A small spectrogram VAE, trained from scratch.
Model: 6.3M parameters, encoder arch vit, encoder patch size [8, 8].
Training: adamw at rate 0.0022, 12200 steps, batches of 128.
Data: trained on struck, bounced, scraped and rolled objects made by modal synthesis, 78125 training examples, 20.0 epochs.
Rows from block 2 of the decoder of a small spectrogram VAE, named by matrix and row number. Each number is 128 + 32 x the weight over its row's rms, rounded and kept within 0 to 255. All counts start at 0. Numbers have three digits each.
After each channel's rows are labels from the 100 clips, of 14976, where the channel reaches its highest value: "strongest on" is what is common among them; "band" is the frequency band that holds the peak. Only what is clearly more common there than usual is listed. The data: struck, bounced, scraped and rolled objects made by modal synthesis.
# conv: 3x3 conv (decoder.mid.2.conv.weight, 256x256x3x3, each kernel summed), inputs 0-127

conv.156:155083137122147057107138143141149074178113126075133140153113154185148080131120104112096134168132121098161129083119126080129122108067135166092097060099124134165120118142153150179122097162106118098133184125148147056093141132114101107121157135146141067112070155136095099148119123131195111098063122167103075146084114165052207144156120102126182118113140179181138176128171089151113122119135
strongest on: steel-like damping; clipping; text has "clipped"
band: 250 to 500 Hz; 500 to 1000 Hz

conv.96:158099118101116094153123078107092118097136155126112073114072093133098133132164105122168148142123095162101086143086025176140145107144152103140100120112073102165140104138145143104093130059134087119121093122106088089159073153104120129117105150119139132099058146159158145093139104132102139101158093156127115145115116095133135115102164068096119154139107152122085105101130121110158077083105
strongest on: rubber-like damping; repeated hits
band: 250 to 500 Hz; 500 to 1000 Hz

conv.185:101185085097144084109125110071125100143124140101082092116094126136111093114138136156148154118168136126154039105086046111115140139142098068136087099124075086144143141131095116122104166115123135154114147132169068119124080180171092102175071150157160126139106117162141169132132119135158183117108109131092123132093104089124147168092095166092179163166073113093122065169086133071113163095143
strongest on: steel-like damping; ring
band: 250 to 500 Hz; 0 to 250 Hz

conv.134:139118138116122138147116124105124119096107111135143200124206104154111123091110082132119144140113105105146129104213114098131075106102129134115156144082187102155099113071139111116127109104100103128077120140130178140134200091107100073101115077153072083096091107105105145156073182084158100170121128153127131080130159177112097130173124112148090076087172075121130121126160115110078101177091
strongest on: rolling; mains hum
band: 1000 to 2000 Hz

conv.157:160124126163201057149134144154150110152129116080119116103120170136162121208063182052161134094126134113129126131118086157126127097108087050111122146126151073168108092141122152148143137131140091122139147190100149141154119148108155144110105122146128154115117177142103111126122147132111150192097169089092136115127053055157138172157109058094158129139137099167110090153050123140119144187145
strongest on: striker: hard; string; steel-like damping
band: 1000 to 2000 Hz

conv.25:079131143112112141157136119128142112116125124126134074155074100140107126126141141130115156114130102145151113118076086118142226134140142098129073127149073119133114141185147137140118127137129119137167108126132081119134073151118113132140140211134202118133122130113123125077241072221150127078141136151124142197147121079120118132078143142097119230138082139088124086118147133126146125085140
strongest on: membrane; steel-like damping
band: 250 to 500 Hz

conv.66:102087133126151191171148141167073154079123112178121154045109164125192160115178118132123181138122075124169079140108150123187130124126126097045104169158112139118113087137128154146179134120167071113143108141105133152173132127054188142120043138130137140121155135103103105160142154141171104112111112125144160135080099123144037104166199094122087124122141098065159142124128106118130142133150
strongest on: small; repeated hits
band: 0 to 250 Hz

conv.192:116152149115122153123143098109168149107143137138180082169085165139108133154131135145132190132122163140150106117081099162164196113173164114165109157147083111124136111169155161168152109155133148145161123136169095117136082186120101144157120219149216123116102124123149142105200088195135159102147136171135109187166138081129102122084128131157103208155106152102126089100144123121148156112135
strongest on: membrane; steel-like damping
band: 250 to 500 Hz

conv.210:241106155130129132150120160137110160147121137141140176121169166128106134135099178134159119137167177169135194136162203121158149132123126159146193166139175130152127142145078125113137111140143156122120173130090188137161180147126140136170128147134167119151122151113125151203150195143117179185141129126105140145097134159164142120178108166180133149174181135167146217146137100105127163172162
strongest on: small; steel-like damping; clipping
band: 250 to 500 Hz

conv.84:126085104117120128153100105161134116070145134134135076145074089127129131127150080138130079135099056110083126155071115152087171141117150090108083132156093134165101115170156102072122072102142116107163085117045098131169085134091113160118127160106156104126139124122134084083171099172165125100119135131144146158141117115147132134105127101088137171120092164111116084120123144110166096068129
strongest on: large; steel-like damping
band: 250 to 500 Hz

conv.150:110059079121144150123152087114141050109107126165160143148147171167167108141107136118171178107139052130087106134145119098126130111064127132134110185133140082184142103130117118068178115109168124103100099058118117182102143122103138109153134127129142134185136117111143068159137162126111097143102072119139163142136143174110172183120161067128112133129116144105092127181138018065129193154120
strongest on: large; bar; ring
band: 0 to 250 Hz

conv.214:194094125105077047212141108133102110105135108123124163165164124092127150093071093115109137089141147131143113121173123117142067152110118123096141131102161122122125110091087136178111113118125094105053137145122155105128168125126143103137062076129105138122133109136191098128049151077162072138088152165108123094147100145133115115160122135136120041100151126127130154114064156093098160159129
strongest on: size: large; clipping; text has "clipped"; steel-like damping
band: 0 to 250 Hz

conv.190:139154080090149133145154052139166091151105123088104112067094086132146114098123113142105144144099099092131131083093059107090149070170170160121133113153140046086130092146132109110140151109104106111181060094133153129106125168136121144145130172130165121078156093174099086096166100150130110103134171192125072169149121103118094144122144087108109156110117066152103093098074073144153075123133
strongest on: repeated hits
band: 500 to 1000 Hz; 250 to 500 Hz

conv.57:123138083131134152161138117125092132097103137116095100155091094137112128117104140133143128131104104091091105138101062142097211139179155084161092144132101123136108083187150113098106088105122116125182113136126111104144094172104136148140130220139191141128169123163163120099228097195131128096138089141118153204124109076140127131087145161121124226130105110109086074118102170141173102113119
strongest on: clipping; text has "clipped"; membrane
band: 250 to 500 Hz

conv.114:100140145125136150131136137136131130129140134145133073147078138153114121137149157126141143124138137135141119135081110131130228145143120103142081133144069140134125146182136150136131129146133144148152133123145081118121077163129121133153137214135212137144117144114137140095228077230143154083147124136133115188153132089122138115078140159124140239163090155096136103115144140127145149092152
strongest on: membrane; steel-like damping
band: 250 to 500 Hz

conv.35:126137076113141156076104111116108124147121163136093095068105069077113156143149143101126102099145148116042068143103057147133163122119113094116118125129109102165111117144113058064152124083128103113118110111126105144185112187126134107167077175099182093089099118140108129102162110163021192119116081114133132152070092101110113087105109162135137190189109092112140047110087118082125091142157
strongest on: small; steel-like damping; shape: clamped rod
band: 250 to 500 Hz

conv.19:206119099119110119126144116150138144147130122119114177104185154094143139145117130173156135110127147107116133127190105163130054124115154142129154122097172136135130088058142183140125142119142151140050087153129163147121180101138146118147123077141049165152107137164187139137039164071122114159149127132136109088107124173128169143171116073136144039093171104135088173127122129122104119175094
strongest on: clamped rod; glass-like damping
band: 1000 to 2000 Hz

conv.187:095135158121146096181087157140124124131105101127142151128134168168139080088139133144028169175163057120186134098117214086159115123070129159110069077153152094178138164126151129136114136133162100147112079093111140137180146127103116075158144132139152124129083121091063150188119130129177118106052175177123112142089169145154118178144130122105158121129099149156153184138185043135111041133149
strongest on: bouncing; rubber-like damping
band: 0 to 250 Hz

conv.225:112152091069145050129141115114160117080144116107148074159067188152106099157079050163118142143137097122109172120059123126086136064114120098082108074135050105176119128149091175124054106135139165096143093104127080125127070139117100136133103127180137148144164104115151111115132111137170115082127134158124108127144123145149154155131134093102134136131115186115117102130170140157130181037132
strongest on: clipping; text has "clipped"; steel-like damping; action: repeated hits
band: 250 to 500 Hz

conv.194:164118134119130153115128090139146114121112129058146194117194095130129133113143099123094146125109115117128173107191122141102070110108163185125165082077191099112132129068173108109137115127139064118069124163106176154143197107127125097092156083106076105107120116148120133135060176096147105162158165120145104092131133174123114158184121106107099071094175099152102168150120119137085114174094
strongest on: small; steel-like damping
band: 500 to 1000 Hz

conv.102:110131064159179119155067072108114174130156134139127146128151200202138143171082099142143133205187071137139074112152139122137119124134100116125132120120141125227155160136073158114139153121162146054119118096118151139125160153110082081127084133160130136155176114120144095148120140122144075111103071119119093132093151138143074153146102097159088123111166102125103096154133105136118134143117
strongest on: small; steel-like damping; action: bouncing
band: 250 to 500 Hz

conv.152:096137144135131174147155094123098114108111131122112095132082148140111143108136143132112136139125122142116145145077109123070208129162147106132097106182091133111148157200141130118121137154123112121211098116162117092136093169152149167131137206107196113125150120123120119091239079204145119082137112140104137223098145081136127122078125165118087201132103139105126094125178112140178126114143
strongest on: clipping; text has "clipped"; steel-like damping; shape: round plate
band: 250 to 500 Hz

conv.133:137150120123094162150111130101128118094136152146136145112145150099153124176093123129111170109129137141125071148132160156103118097125139111078137115103131103111139117114126180099133162069138153117086106150154106136116125129074148118153101141116135184104150151123142120184121137112153181165082141175156130125118091139147067117105054127131118134177106090070106170089169130121131114138135
strongest on: repeated hits; round plate
band: 1000 to 2000 Hz

conv.252:162096134140109147153120103145164123091128096135140196152188144094138124142136117106071141140136115104167154117193149117129067091085132158078154073101180161112132174060144133143142123114151082110059112116103180146136193068134137087124143092117069115126119136086095131139067171081140112158129129127122100096128142192107105155181114108126137050100171123142147178125139103172096101168120
strongest on: clamped rod; steel-like damping
band: 500 to 1000 Hz; 1000 to 2000 Hz

conv.58:226141166090113103122145116153145104104124126112128199120179114132138155139125125143111138145127182116116141119161255106137146123131137114155197112150191137111149099151136122130101137141121112138147138143138198135146189156137139153159133154124165134137107145131129155200139218143097147204126139124135150148109138171112140133178106103156137142141173155161127206129132130114139134176139
strongest on: large; clipping; text has "clipped"; clamped rod
band: 0 to 250 Hz; 500 to 1000 Hz

conv.141:089166168148187058088129147104147146153102113153100137172132099155174167081083131120115103099153112114168065114155116133145137189135119113111122143136117162146131055137103121099045114134095166085154114088139137110113125142045102133144168142146146207158111116130144130179127148138100097112121148097092171127097156048169136117139128141154141139122166124177152024143095129176131160132132
strongest on: round plate
band: 0 to 250 Hz

conv.128:144074117130135135117139100119129151119146110132132210107208134144127134116139146129137133131103124100134139105218118124127069121102133157102165108090195142113128130066124122122116118115130100114056112129104189128099206084132132091093139074144070134118136120114141137139060182081135092167144125122119098081105133186123127157184114106136115057090191097139100164138127120126082114182092
strongest on: small; repeated hits
band: 500 to 1000 Hz

conv.204:076084107182181147122134193113117200136132122179088131092146088111125089162166143128207075086112138124140131131157087135095083119073135105118136147094126149148096124096127135145155144065111157132065154085095115115092133099117120095145107111166097185171117159105138140144087114089078145151156116126128171090116107148101187084117153160195163096127137110123107159136146161097095112147084
strongest on: hard striker; steel-like damping
band: 1000 to 2000 Hz

conv.92:175158190191199102082154183148146179110122103174139154159151189153146129178147126133169084168123138132176133114155195094096134150124111153174171154157152164094115111136162137157135138136157152177145096113139157112124155133189151148146136144120134110175154151095115156212135178126144151177136160096151137150132123152187168118163082165217179134129157151119105225125120113137141174151102
strongest on: repeated hits
band: 250 to 500 Hz

conv.64:148099185098113089186111093136093119008088096145131152200138069069134163101122036117116103102114129138077188117144157099120109102124158139123132122142143159076138100114161103192043106095148162122126113141112140081208144099128099116097169120112118097136155159077164112145125133124163058125121091146127142132173151125137110155150132105188084107088143169145148143136190177158142119115109
strongest on: large; bar; ring
band: 250 to 500 Hz; 0 to 250 Hz

conv.103:046131148127099092164132138153139133117156123153103133151120091119148146117109101126122120087151059100109104146143166146088121186099158085127074139152130133156085114134132174152155092127135180116108053067189135108122132105141102134134164121111126155135144152058111072100134097131118148107077194178040154127184114188196161125124090073160141118132134089106158132063119077099131098128145
strongest on: large; ring; bar
band: 250 to 500 Hz

conv.154:160205095137095062105156165070114100131098081067140110131118111159135113163042102177168132100105068121176140065114058140124141122178108102141110115129149105135103100147095132157058119117115086104196134189156152083122129147050134157108147141176146089151082092122188094085139097138114059115129179123116112126125104045168153161113112118137141138080149169126073081122056176079128148094096
strongest on: glass-like damping
band: 250 to 500 Hz; 0 to 250 Hz

conv.171:008139113155130140103092128141124104130173089103154116146123147089075077176140148178121135137177101108203054134113169174128110164102101187161122114133114111119129115117135142151131071174142146112122108096146146052028134143103126121122095132118118141181140089156123098186113126125143157175131089131133099104116136154173089153127103116090207124154131147095175152131160088111142192170135
strongest on: mains hum; clipping; text has "clipped"
band: 250 to 500 Hz

conv.43:157115099148143131143160111110127135145132163086124139145148089181183095067151133160169124157129144117144047103141000152156126114145144118076156102108146047083146115112122112155101171140150115124105166156150126129016159146110152099163116141136130153106127052136129145119123168118212127131117172143116083146106144089068161163129098117167161136142139117061144080167120132136134118155110
strongest on: steel-like damping; repeated hits
band: 500 to 1000 Hz

conv.97:060090178148098188134126154127134096096108137115135132127117112128123133130109182122123147112187107165160096147104146104129124134071124068072037078137094136141125147122128086109101120104128138150073072100083046147121094096122155100156094110118139122130133123087110138133121106127131198126032105120085142127138081122157145129064036116103112118177060122009187139116130145112116098091193
strongest on: glass-like damping; material: steel; ring
band: 250 to 500 Hz

conv.75:073106123121116179156112148133117160125178103138060132137120047155105096063159129174169086154155089172155138135121124104167120060100136145121138158138129108130030142138093092144137158142157106150139074067146158166124131134084037105163127145145142122074033115133084109160133147122111129136146113132100115116130145159007184121099135114104126136132123125137144088135111213134104157109134
strongest on: bouncing
band: 250 to 500 Hz

conv.249:096129137161180072104124186131136092144159078128115137170132151165180072123164155132117169160104100092129102085124165092103117101106073202138114141109137112115138126139179130114158103097110174125148182076088152138097145129154115101111153134143119041097121124101131088165118138124163166170148088170114151126128092134181141101133131136128144142120126183144163128129127040091142136138134
strongest on: clipping; text has "clipped"; steel-like damping; text has "noise"
band: 250 to 500 Hz

conv.227:151103138133112111101121139135119131157143128134133206100205118133123133141105120127152132130132118142140120115221122153149067124112122129095160124098195149104125122058097154140113138106141139109078121140116182161135199069117121104122132079164045153128126140132154149160069184073099136187119134099106148089122122188125134136174098135167129052109169091123117167138129132113098123187082
strongest on: small; material: steel; mains hum
band: 1000 to 2000 Hz

conv.122:091122130070116093134112053148123073125122149111136082107076090123132151084140103122097157144151076172129093125061051117148151137131152122096110097165096107123128128149122150127132160149121112141177061118163104141138085161137109141126136150126159145135122106137128100074158089156126098080105139155158084152153142098114137136114144102059133151118084127133131073118119092108145060073149
strongest on: repeated hits; clipping; text has "clipped"
band: 250 to 500 Hz; 500 to 1000 Hz

conv.46:143179173176120095160092082087138106150119131176113158180150126173157153108127144147102137101149158130160121154149164164118125154141135144124143102148148129102114161121112138143118126137114131118108102169120130165177156120123128128130129117098131195133151104088081100078133134126101136139151216066021170139116104165106115079151105072117143117149124164025165059139139096132138119111151
strongest on: large; string
band: 0 to 250 Hz